Weights of a small audio captioner.
Model: 20.3M parameters, log mel input, encoder arch fnet, encoder norm layernorm_no_bias, encoder activation quick_gelu, encoder moe expert_choice, encoder num experts 64, encoder patch size [32, 4], encoder layers 8, encoder width 256, decoder width 128, decoder layers 8, decoder norm layernorm, decoder activation swiglu.
Rows from block 3 of the audio encoder of a small audio captioner, named by matrix and row number. Rows with one number within an expert belong to one neuron, the router's apart. Each number is 200 + 20 x the weight over its row's rms, rounded and kept within 0 to 999. All counts start at 0. After the name is the row's rms in percent of the matrix's.
After each expert's rows are labels from the 100 clips, of 14848, where the router gives the expert most weight on average: "responds to" is what is common among them. Only what is clearly more common there than usual is listed. The data: synthesised sound scenes: up to three everyday sounds over a background. In brackets: how many of the 100.
# router: router (encoder.blocks.3.mlp.router.weight, 64x256, trained with AdamW), inputs 86-171
# up: expert up (encoder.blocks.3.mlp.up, 64x128x256), inputs 86-171
# down: expert down (encoder.blocks.3.mlp.down, 64x256x128, transposed), outputs 86-171

# expert 51
router.51,102,210,202,215,218,170,191,219,206,217,202,203,213,201,206,201,235,189,199,196,201,198,226,207,206,211,248,212,191,194,201,194,195,213,192,210,235,197,227,209,197,221,209,218,172,185,176,230,200,185,216,221,205,212,199,186,180,254,229,205,188,179,216,175,215,181,242,196,178,219,206,209,200,222,190,204,232,200,234,230,195,195,175,206,213,193,163
up.0,100,205,204,196,187,183,199,205,164,207,207,196,219,183,208,172,191,198,226,152,200,189,170,191,190,226,212,173,218,188,209,220,206,214,167,226,213,224,197,189,198,170,202,187,178,202,203,210,229,233,193,214,204,199,191,196,178,178,198,178,208,247,201,224,205,147,183,175,200,204,213,207,194,186,190,197,192,193,206,256,179,213,221,226,203,234,157
down.0,101,186,211,232,201,191,176,195,207,190,185,179,214,212,216,215,187,239,207,227,195,221,207,183,156,219,160,231,181,183,170,226,209,233,262,231,233,211,189,178,212,146,190,237,189,238,219,169,200,232,224,231,202,190,183,186,195,202,195,202,203,206,168,200,216,188,213,182,191,210,224,143,175,235,192,231,220,187,191,196,213,221,183,209,202,200,205
responds to: reverberation (66); coin spinning (41); helicopter (28)

# expert 8
router.8,099,214,176,210,214,198,194,218,206,212,227,194,219,213,197,230,191,182,173,187,195,213,186,237,208,205,176,209,210,128,233,247,221,220,194,209,203,158,194,219,227,182,171,205,173,166,194,188,184,188,196,173,221,208,169,211,234,166,181,238,184,194,179,185,195,218,165,184,203,180,212,217,177,202,185,247,206,207,184,220,188,208,193,198,221,223,204
up.0,061,202,206,199,253,187,209,207,212,199,189,210,201,163,172,158,200,226,227,204,188,225,172,216,185,167,223,208,182,190,166,223,192,181,195,170,205,181,209,198,220,232,194,205,203,200,237,206,183,213,189,197,216,160,205,209,206,150,228,220,252,214,224,181,182,204,189,246,202,207,163,151,226,221,209,201,207,206,164,185,169,187,218,205,197,188,233
down.0,068,205,190,202,217,190,187,180,221,220,215,222,220,206,219,214,229,186,222,208,182,199,218,192,202,186,230,180,182,207,199,180,183,197,199,189,234,199,171,174,208,217,170,179,199,182,216,185,213,209,175,212,179,209,193,185,210,214,198,163,220,242,231,197,185,175,190,197,227,249,205,202,189,165,212,195,211,234,161,230,191,213,193,192,188,204,220
responds to: thin (high-pass) (99)

# expert 29
router.29,103,163,238,211,206,226,186,204,205,200,178,163,186,210,174,219,191,209,179,155,194,204,222,211,188,204,224,197,197,182,210,194,200,206,199,171,212,204,217,162,196,214,133,209,207,146,186,193,189,188,180,212,193,172,190,228,201,174,174,164,210,220,186,198,212,199,194,222,233,216,190,213,210,221,216,230,195,198,194,207,212,220,200,206,214,227,182
up.0,114,175,191,162,216,219,213,243,190,213,159,214,160,171,200,208,205,201,219,215,196,230,185,210,215,208,179,182,192,172,174,198,208,187,231,209,225,205,218,205,202,206,235,185,192,194,194,188,216,206,215,181,205,193,185,182,221,199,209,214,237,188,202,194,187,198,181,203,209,215,184,215,208,201,189,199,193,186,206,204,176,173,231,222,209,165,197
down.0,104,180,203,194,199,206,171,172,210,203,200,200,221,205,213,214,189,193,193,255,203,192,200,203,215,202,203,242,228,211,217,207,174,208,201,213,196,164,177,195,198,256,185,215,204,212,228,216,209,152,194,206,190,211,221,203,176,200,192,205,175,219,209,185,190,189,214,246,214,188,245,250,228,221,198,218,214,194,158,199,219,176,176,185,216,192,206
responds to: background: none (82)

# expert 9
router.9,092,207,209,207,175,216,205,217,189,221,217,212,216,187,185,198,218,192,237,202,198,203,186,192,211,204,201,202,192,226,187,199,168,229,169,211,187,201,226,183,154,220,224,202,214,180,215,215,214,178,199,244,180,194,210,191,167,232,234,198,235,200,194,180,229,208,223,217,214,159,174,174,232,209,215,210,206,176,222,183,194,226,204,219,160,183,179
up.0,106,210,204,225,214,195,190,192,202,201,191,184,194,193,201,215,215,194,188,198,175,178,178,174,158,191,181,220,185,206,200,186,212,229,222,183,221,163,228,187,228,201,198,202,208,153,149,200,191,201,227,179,222,228,219,198,206,217,208,212,172,214,202,189,203,202,235,176,185,202,207,200,161,175,225,200,202,206,213,172,225,168,194,191,199,202,178
down.0,100,190,191,214,214,194,202,180,182,199,230,202,193,238,196,192,197,202,186,242,238,232,186,197,180,214,186,202,194,199,216,185,194,202,239,235,186,192,242,190,197,191,214,180,201,188,183,191,196,180,191,210,204,230,206,198,204,210,199,214,199,188,169,207,209,218,178,211,233,161,222,183,208,214,200,167,203,199,149,192,184,196,213,189,197,174,175
responds to: reverberation (80); text has "room" (80); text has "reverberant" (80); clipping (28)

# expert 63
router.63,096,212,225,231,200,230,225,217,181,180,214,207,235,168,201,214,164,185,197,233,210,202,203,224,197,212,194,228,242,221,205,173,200,199,241,213,199,177,206,217,228,170,194,205,212,230,197,210,194,180,226,196,208,170,217,192,209,184,184,232,173,205,192,197,240,192,224,182,124,167,210,212,192,191,202,229,174,215,190,218,171,167,200,193,182,189,237
up.0,105,199,166,203,179,170,211,128,200,232,230,207,199,219,185,198,171,179,213,198,210,202,225,209,190,189,195,221,204,186,219,184,188,197,172,189,169,206,158,224,197,188,183,180,197,219,199,180,178,175,243,210,187,184,158,217,196,208,202,226,237,219,240,213,214,174,192,190,169,199,206,218,240,161,200,154,196,196,197,222,226,186,211,232,217,216,145
down.0,099,220,237,187,170,191,180,219,241,170,204,178,218,202,175,175,217,176,194,192,203,222,193,204,239,185,246,177,168,170,187,210,202,179,249,178,185,234,168,173,211,199,193,182,223,218,137,205,179,214,218,195,190,198,199,206,218,215,201,199,233,183,194,177,209,149,182,186,184,202,207,175,199,205,256,216,186,201,188,169,203,213,177,191,211,222,193
responds to: quiet level (70); stream (40); siren (25)

# expert 26
router.26,097,184,196,210,189,160,208,198,195,232,223,227,193,212,215,203,200,212,221,222,202,222,215,167,206,196,195,215,236,195,193,151,207,222,192,190,154,145,199,186,194,174,206,228,215,197,223,218,218,213,177,224,188,177,197,198,186,234,219,210,215,196,186,199,209,210,228,211,217,154,217,167,209,218,200,174,204,188,186,191,199,189,184,168,152,221,199
up.0,108,192,193,193,201,178,202,177,201,197,191,224,200,190,208,192,171,180,218,205,209,180,207,193,174,208,220,191,210,195,178,194,215,234,174,229,185,235,185,193,186,205,221,216,207,220,202,185,207,203,197,195,163,198,201,203,216,225,184,222,216,222,181,204,194,200,168,219,210,226,213,196,209,219,224,192,192,217,182,208,183,187,224,237,180,172,179
down.0,108,209,204,195,202,182,178,219,184,200,202,219,206,191,168,193,192,235,221,183,186,242,200,203,159,210,183,186,204,178,229,209,200,193,209,163,208,206,207,180,196,212,178,196,198,197,201,182,236,221,259,229,187,189,193,193,197,198,200,219,190,204,181,199,187,173,213,193,174,182,200,168,188,180,175,207,181,184,206,212,165,216,212,197,190,175,226
responds to: applause (58); clipping (31); text has "clipped" (31)

# expert 3
router.3,105,210,169,179,201,196,186,182,214,176,220,229,221,244,187,239,202,244,194,213,195,160,229,239,216,203,193,184,244,220,189,213,222,207,150,205,150,196,206,201,184,195,210,216,214,190,188,218,202,221,219,181,230,159,203,211,235,209,204,218,214,178,189,233,227,202,226,222,192,217,225,215,212,182,179,179,196,197,194,197,179,203,192,170,189,200,215
up.0,092,206,169,223,219,219,219,206,234,222,185,234,210,184,191,208,214,209,226,198,190,207,146,211,225,185,180,212,180,162,214,220,194,179,205,173,197,239,177,207,155,209,214,206,210,189,218,203,188,186,189,246,220,202,204,201,197,186,177,197,214,184,173,185,222,170,203,203,215,162,183,200,237,184,197,173,220,208,228,199,187,228,177,206,171,198,223
down.0,094,171,199,186,204,179,159,214,229,208,248,223,177,235,223,181,193,216,178,186,202,214,182,204,147,197,211,207,220,248,185,224,216,198,189,215,169,183,200,192,167,188,196,205,183,219,183,220,232,193,222,198,217,206,188,196,201,194,197,166,211,202,165,199,193,182,181,201,211,218,231,220,184,199,222,183,186,201,201,203,205,176,195,226,195,196,200
responds to: phone ringing (33); rain (31)

# expert 32
router.32,098,232,191,209,207,184,226,196,210,183,208,182,157,185,191,205,180,217,189,206,197,200,212,211,238,188,207,243,201,224,210,217,217,185,188,215,202,180,189,197,228,191,159,166,240,200,176,200,212,185,197,216,173,171,179,177,214,206,211,159,175,176,204,175,230,213,191,222,186,169,233,243,191,201,188,194,206,173,237,186,185,216,217,188,204,204,225
up.0,105,202,199,234,203,219,183,205,183,214,194,214,191,186,157,205,216,219,196,206,189,182,198,246,173,185,200,234,170,194,213,194,189,170,182,224,208,183,203,192,222,200,188,191,194,202,207,228,253,201,201,198,170,176,189,215,224,237,190,209,176,201,224,215,188,204,221,162,197,193,202,180,224,170,188,201,211,216,182,197,183,196,208,222,196,194,211
down.0,100,182,187,214,233,206,199,189,228,177,188,169,180,205,180,164,197,154,195,159,176,225,204,223,213,202,175,184,193,203,215,211,196,203,211,228,197,189,159,172,211,202,167,212,178,204,224,189,197,209,205,205,209,224,181,183,223,210,194,211,203,215,210,182,220,202,238,198,234,189,181,191,194,237,234,241,204,164,201,207,229,243,193,203,182,210,200
responds to: wind (56)

# expert 57
router.57,095,207,168,200,213,198,158,224,213,227,181,201,219,232,215,244,213,236,226,223,185,188,210,206,218,172,191,208,188,223,183,208,205,216,212,235,176,201,206,212,191,213,221,212,231,222,155,209,216,196,169,224,179,187,191,209,213,216,201,190,215,211,171,230,211,215,212,220,220,162,248,214,225,191,225,161,220,197,211,175,178,224,215,176,161,210,221
up.0,104,217,179,190,198,202,170,179,212,174,187,161,216,217,176,195,203,221,215,214,194,173,133,179,184,197,224,193,180,186,212,192,156,178,156,221,180,234,168,188,208,197,163,233,225,215,199,160,202,193,199,210,218,206,219,201,225,206,161,211,190,216,200,193,210,163,187,229,179,178,220,193,195,207,188,207,198,151,226,151,222,207,194,200,224,213,216
down.0,103,254,180,200,215,161,174,226,205,231,196,195,211,196,227,260,212,219,219,206,194,161,232,207,226,188,217,199,213,199,218,178,191,206,235,185,229,218,190,226,198,207,155,245,201,179,179,234,183,179,222,183,180,226,219,177,189,194,195,182,183,213,194,200,188,183,204,211,193,205,189,214,203,221,225,204,193,189,170,192,194,229,182,157,196,188,184
responds to: electric buzz (44); text has "noise" (28)

# expert 50
router.50,103,204,214,208,179,215,198,166,205,186,217,187,199,216,182,184,174,176,193,180,208,214,195,208,212,203,196,216,226,206,229,210,233,192,178,174,228,220,185,200,209,206,192,175,156,167,199,148,170,208,205,185,220,201,197,198,191,171,235,196,248,229,212,187,165,214,176,211,188,225,170,192,181,222,173,179,197,184,210,192,191,142,164,176,204,156,208
up.0,104,201,206,173,215,219,195,207,201,173,213,170,198,199,202,186,179,190,177,187,198,212,238,180,177,208,176,219,193,202,211,219,197,181,162,194,191,204,225,228,195,218,186,182,195,204,187,179,213,181,210,197,216,179,217,218,199,201,193,209,195,219,219,166,228,219,215,177,172,172,220,225,246,189,183,182,199,141,197,203,213,173,194,173,186,210,197
down.0,103,201,191,189,183,227,230,193,222,182,218,209,207,220,198,223,181,223,201,205,223,241,176,201,183,149,172,195,193,186,164,171,206,177,162,188,186,188,188,170,216,196,192,210,194,194,198,213,200,155,178,190,187,199,178,203,197,208,230,197,188,203,227,179,196,220,196,237,190,182,216,199,196,235,236,184,209,230,211,175,187,194,183,233,196,225,196
responds to: crickets (64); quiet level (61)

# expert 37
router.37,106,215,212,210,197,154,233,167,202,215,168,202,201,172,196,190,212,242,203,221,209,196,168,172,214,213,192,213,215,217,163,214,207,209,218,184,192,180,234,244,204,212,217,161,177,205,182,186,186,184,163,204,198,189,227,198,162,229,206,173,211,206,185,215,206,238,214,205,240,186,142,188,191,202,166,193,201,209,182,221,215,194,206,176,189,163,214
up.0,105,190,231,252,184,192,249,206,208,215,203,206,205,216,188,161,193,167,219,197,208,211,177,206,229,214,203,198,156,231,176,221,193,190,177,186,210,230,200,175,210,172,179,172,204,202,226,189,180,219,221,224,173,181,190,212,192,188,181,200,216,199,217,218,195,216,191,206,200,217,169,216,193,192,196,202,189,219,220,171,184,235,176,191,232,202,215
down.0,091,190,213,194,241,210,181,190,218,234,244,234,201,167,161,180,197,182,221,182,171,226,248,217,209,202,167,190,209,199,196,172,206,193,216,192,204,227,183,170,158,186,187,214,204,184,195,204,210,239,204,233,183,206,166,200,202,188,180,207,169,190,235,226,198,200,191,218,215,212,190,193,201,200,182,189,207,190,228,172,198,235,201,221,198,208,198
responds to: mains hum (44); wind (28)

# expert 38
router.38,096,229,186,187,206,198,184,225,192,199,204,227,212,184,227,208,198,213,210,221,190,189,212,212,202,156,209,197,243,235,168,219,221,205,194,227,179,176,234,217,172,183,198,228,203,178,170,214,177,203,190,204,174,187,174,214,233,211,217,175,239,190,182,223,188,207,229,224,219,180,208,211,232,194,224,195,205,231,219,184,208,213,194,179,204,195,241
up.0,074,212,202,240,241,200,159,194,183,223,185,198,164,183,225,219,187,174,207,195,195,217,227,189,193,208,176,194,198,211,230,212,237,179,212,195,199,202,200,206,212,190,190,254,189,207,239,206,199,210,200,233,220,176,203,205,180,201,216,203,176,179,196,236,193,222,185,188,181,197,195,197,183,245,167,209,172,182,189,250,189,210,179,209,203,203,208
down.0,081,202,210,188,236,196,156,199,219,175,245,226,195,177,196,181,178,185,196,212,191,200,237,210,192,190,222,192,199,229,213,189,228,173,195,204,232,181,246,182,233,185,222,247,202,205,205,193,172,187,207,217,171,183,232,180,190,189,206,196,175,229,210,180,223,169,203,197,189,201,215,197,177,225,235,178,210,237,239,174,184,230,198,211,218,197,195
responds to: electric buzz (48); pink noise (29)

# expert 10
router.10,101,217,217,206,206,213,175,214,210,200,196,177,194,191,172,182,203,184,182,181,216,185,181,227,173,236,200,222,211,161,219,178,205,212,179,179,217,211,169,200,186,207,203,185,170,230,183,180,187,171,214,165,214,205,178,218,197,204,197,231,227,247,207,210,181,167,196,202,189,191,192,208,190,218,194,199,203,191,193,233,208,176,171,187,218,191,215
up.0,099,237,228,202,211,247,197,190,212,174,236,204,186,234,216,187,197,179,209,185,186,181,202,194,214,203,197,192,180,163,206,204,193,194,183,182,221,186,188,211,198,205,195,220,212,167,232,213,201,205,209,193,208,195,219,228,234,233,170,175,203,204,195,208,196,227,190,162,169,167,229,224,179,216,198,224,222,194,175,232,226,193,228,187,209,195,228
down.0,099,147,190,179,167,220,215,202,182,184,158,189,193,180,181,198,179,179,223,194,218,222,168,187,215,181,193,169,187,191,212,175,228,210,214,185,193,206,217,193,195,208,196,175,192,190,207,207,189,200,221,202,177,196,210,207,206,231,211,217,199,216,172,206,201,164,199,177,197,159,210,191,222,186,191,206,169,191,239,210,187,198,194,168,218,194,209
responds to: muffled (low-pass) (45)

# expert 39
router.39,096,211,193,230,201,152,220,210,198,218,212,207,193,192,193,188,212,240,212,191,178,192,191,214,224,184,192,213,168,190,198,226,215,237,178,208,200,183,207,224,187,177,195,189,227,201,206,231,231,216,207,239,198,185,209,203,201,209,209,185,171,184,174,176,235,193,213,226,190,158,181,203,195,206,182,172,232,195,236,213,232,225,206,161,198,233,239
up.0,093,185,214,180,211,187,206,209,182,186,200,181,181,157,204,172,184,219,177,165,177,204,215,188,163,175,182,194,206,191,226,211,192,213,207,208,204,224,204,175,172,218,207,250,229,196,219,188,225,219,163,190,209,194,207,192,150,177,175,174,184,184,185,179,183,194,238,201,195,201,171,176,192,217,185,239,215,208,200,220,195,217,229,202,196,218,211
down.0,091,206,176,205,192,199,179,232,202,141,229,198,212,197,171,170,168,219,202,215,221,195,197,176,182,226,214,195,180,183,215,219,233,204,188,197,181,193,190,197,185,171,167,191,203,224,183,188,206,193,207,204,179,215,214,201,199,202,206,197,209,218,177,190,207,183,178,195,184,152,188,180,202,216,212,209,191,193,220,217,203,231,188,188,191,205,217
responds to: engine (97)

# expert 46
router.46,096,179,227,201,203,242,188,190,231,202,218,187,213,206,204,193,201,218,167,204,218,216,211,221,211,196,209,196,213,187,209,195,215,188,240,168,198,201,227,228,185,211,187,184,198,237,191,181,167,196,193,181,219,186,191,165,192,157,191,184,238,194,200,214,170,219,199,179,185,225,185,168,169,226,176,208,201,207,211,215,200,193,196,190,207,165,164
up.0,089,184,188,210,193,195,186,140,226,208,226,164,174,201,197,218,196,182,204,219,199,194,197,218,216,157,238,204,187,216,214,197,232,215,215,197,181,196,179,187,208,202,193,200,193,218,236,209,229,200,213,181,209,176,226,193,214,185,167,168,184,196,173,217,158,205,156,195,181,219,220,181,192,207,205,219,203,179,200,200,224,167,179,212,187,159,176
down.0,096,223,217,204,175,196,177,231,213,194,172,182,210,210,183,219,209,186,192,219,170,199,188,201,215,234,208,163,178,218,215,180,166,190,184,211,216,196,214,190,181,216,183,182,194,173,165,207,215,217,216,178,167,209,191,210,190,193,210,206,145,217,231,195,189,193,226,171,201,189,247,184,257,227,222,189,133,194,179,197,231,175,196,183,222,224,189
responds to: ball bouncing (43); muffled (low-pass) (39); first sound: ball bouncing (26)

# expert 33
router.33,096,189,183,206,192,214,189,218,210,173,210,214,193,168,173,186,193,192,232,205,178,213,202,236,213,212,161,209,205,193,193,244,206,215,202,235,196,174,208,212,195,177,243,199,226,192,178,189,220,190,178,201,186,142,182,198,173,229,210,194,198,204,216,214,221,187,225,239,198,176,239,228,189,195,181,172,217,234,173,188,200,207,226,206,203,188,212
up.18,075,192,180,209,150,209,207,182,188,223,184,216,223,196,218,221,204,211,210,222,186,182,194,192,201,193,192,208,162,208,229,208,202,173,206,213,204,185,209,202,191,192,192,192,220,215,232,201,232,198,210,157,222,219,186,207,193,194,215,223,211,182,201,203,213,174,211,192,181,221,219,199,194,206,192,200,232,198,209,159,223,229,220,227,194,226,168
down.18,076,195,182,206,217,181,222,194,191,173,212,173,219,219,202,211,200,226,214,183,204,211,204,189,186,207,191,196,207,207,205,190,188,233,198,234,176,180,243,202,212,164,204,168,199,192,218,204,204,194,149,215,189,207,200,174,197,222,207,196,153,200,226,195,199,188,206,204,256,220,207,196,226,167,228,203,196,154,209,186,178,205,228,216,205,233,188
responds to: electric buzz (74)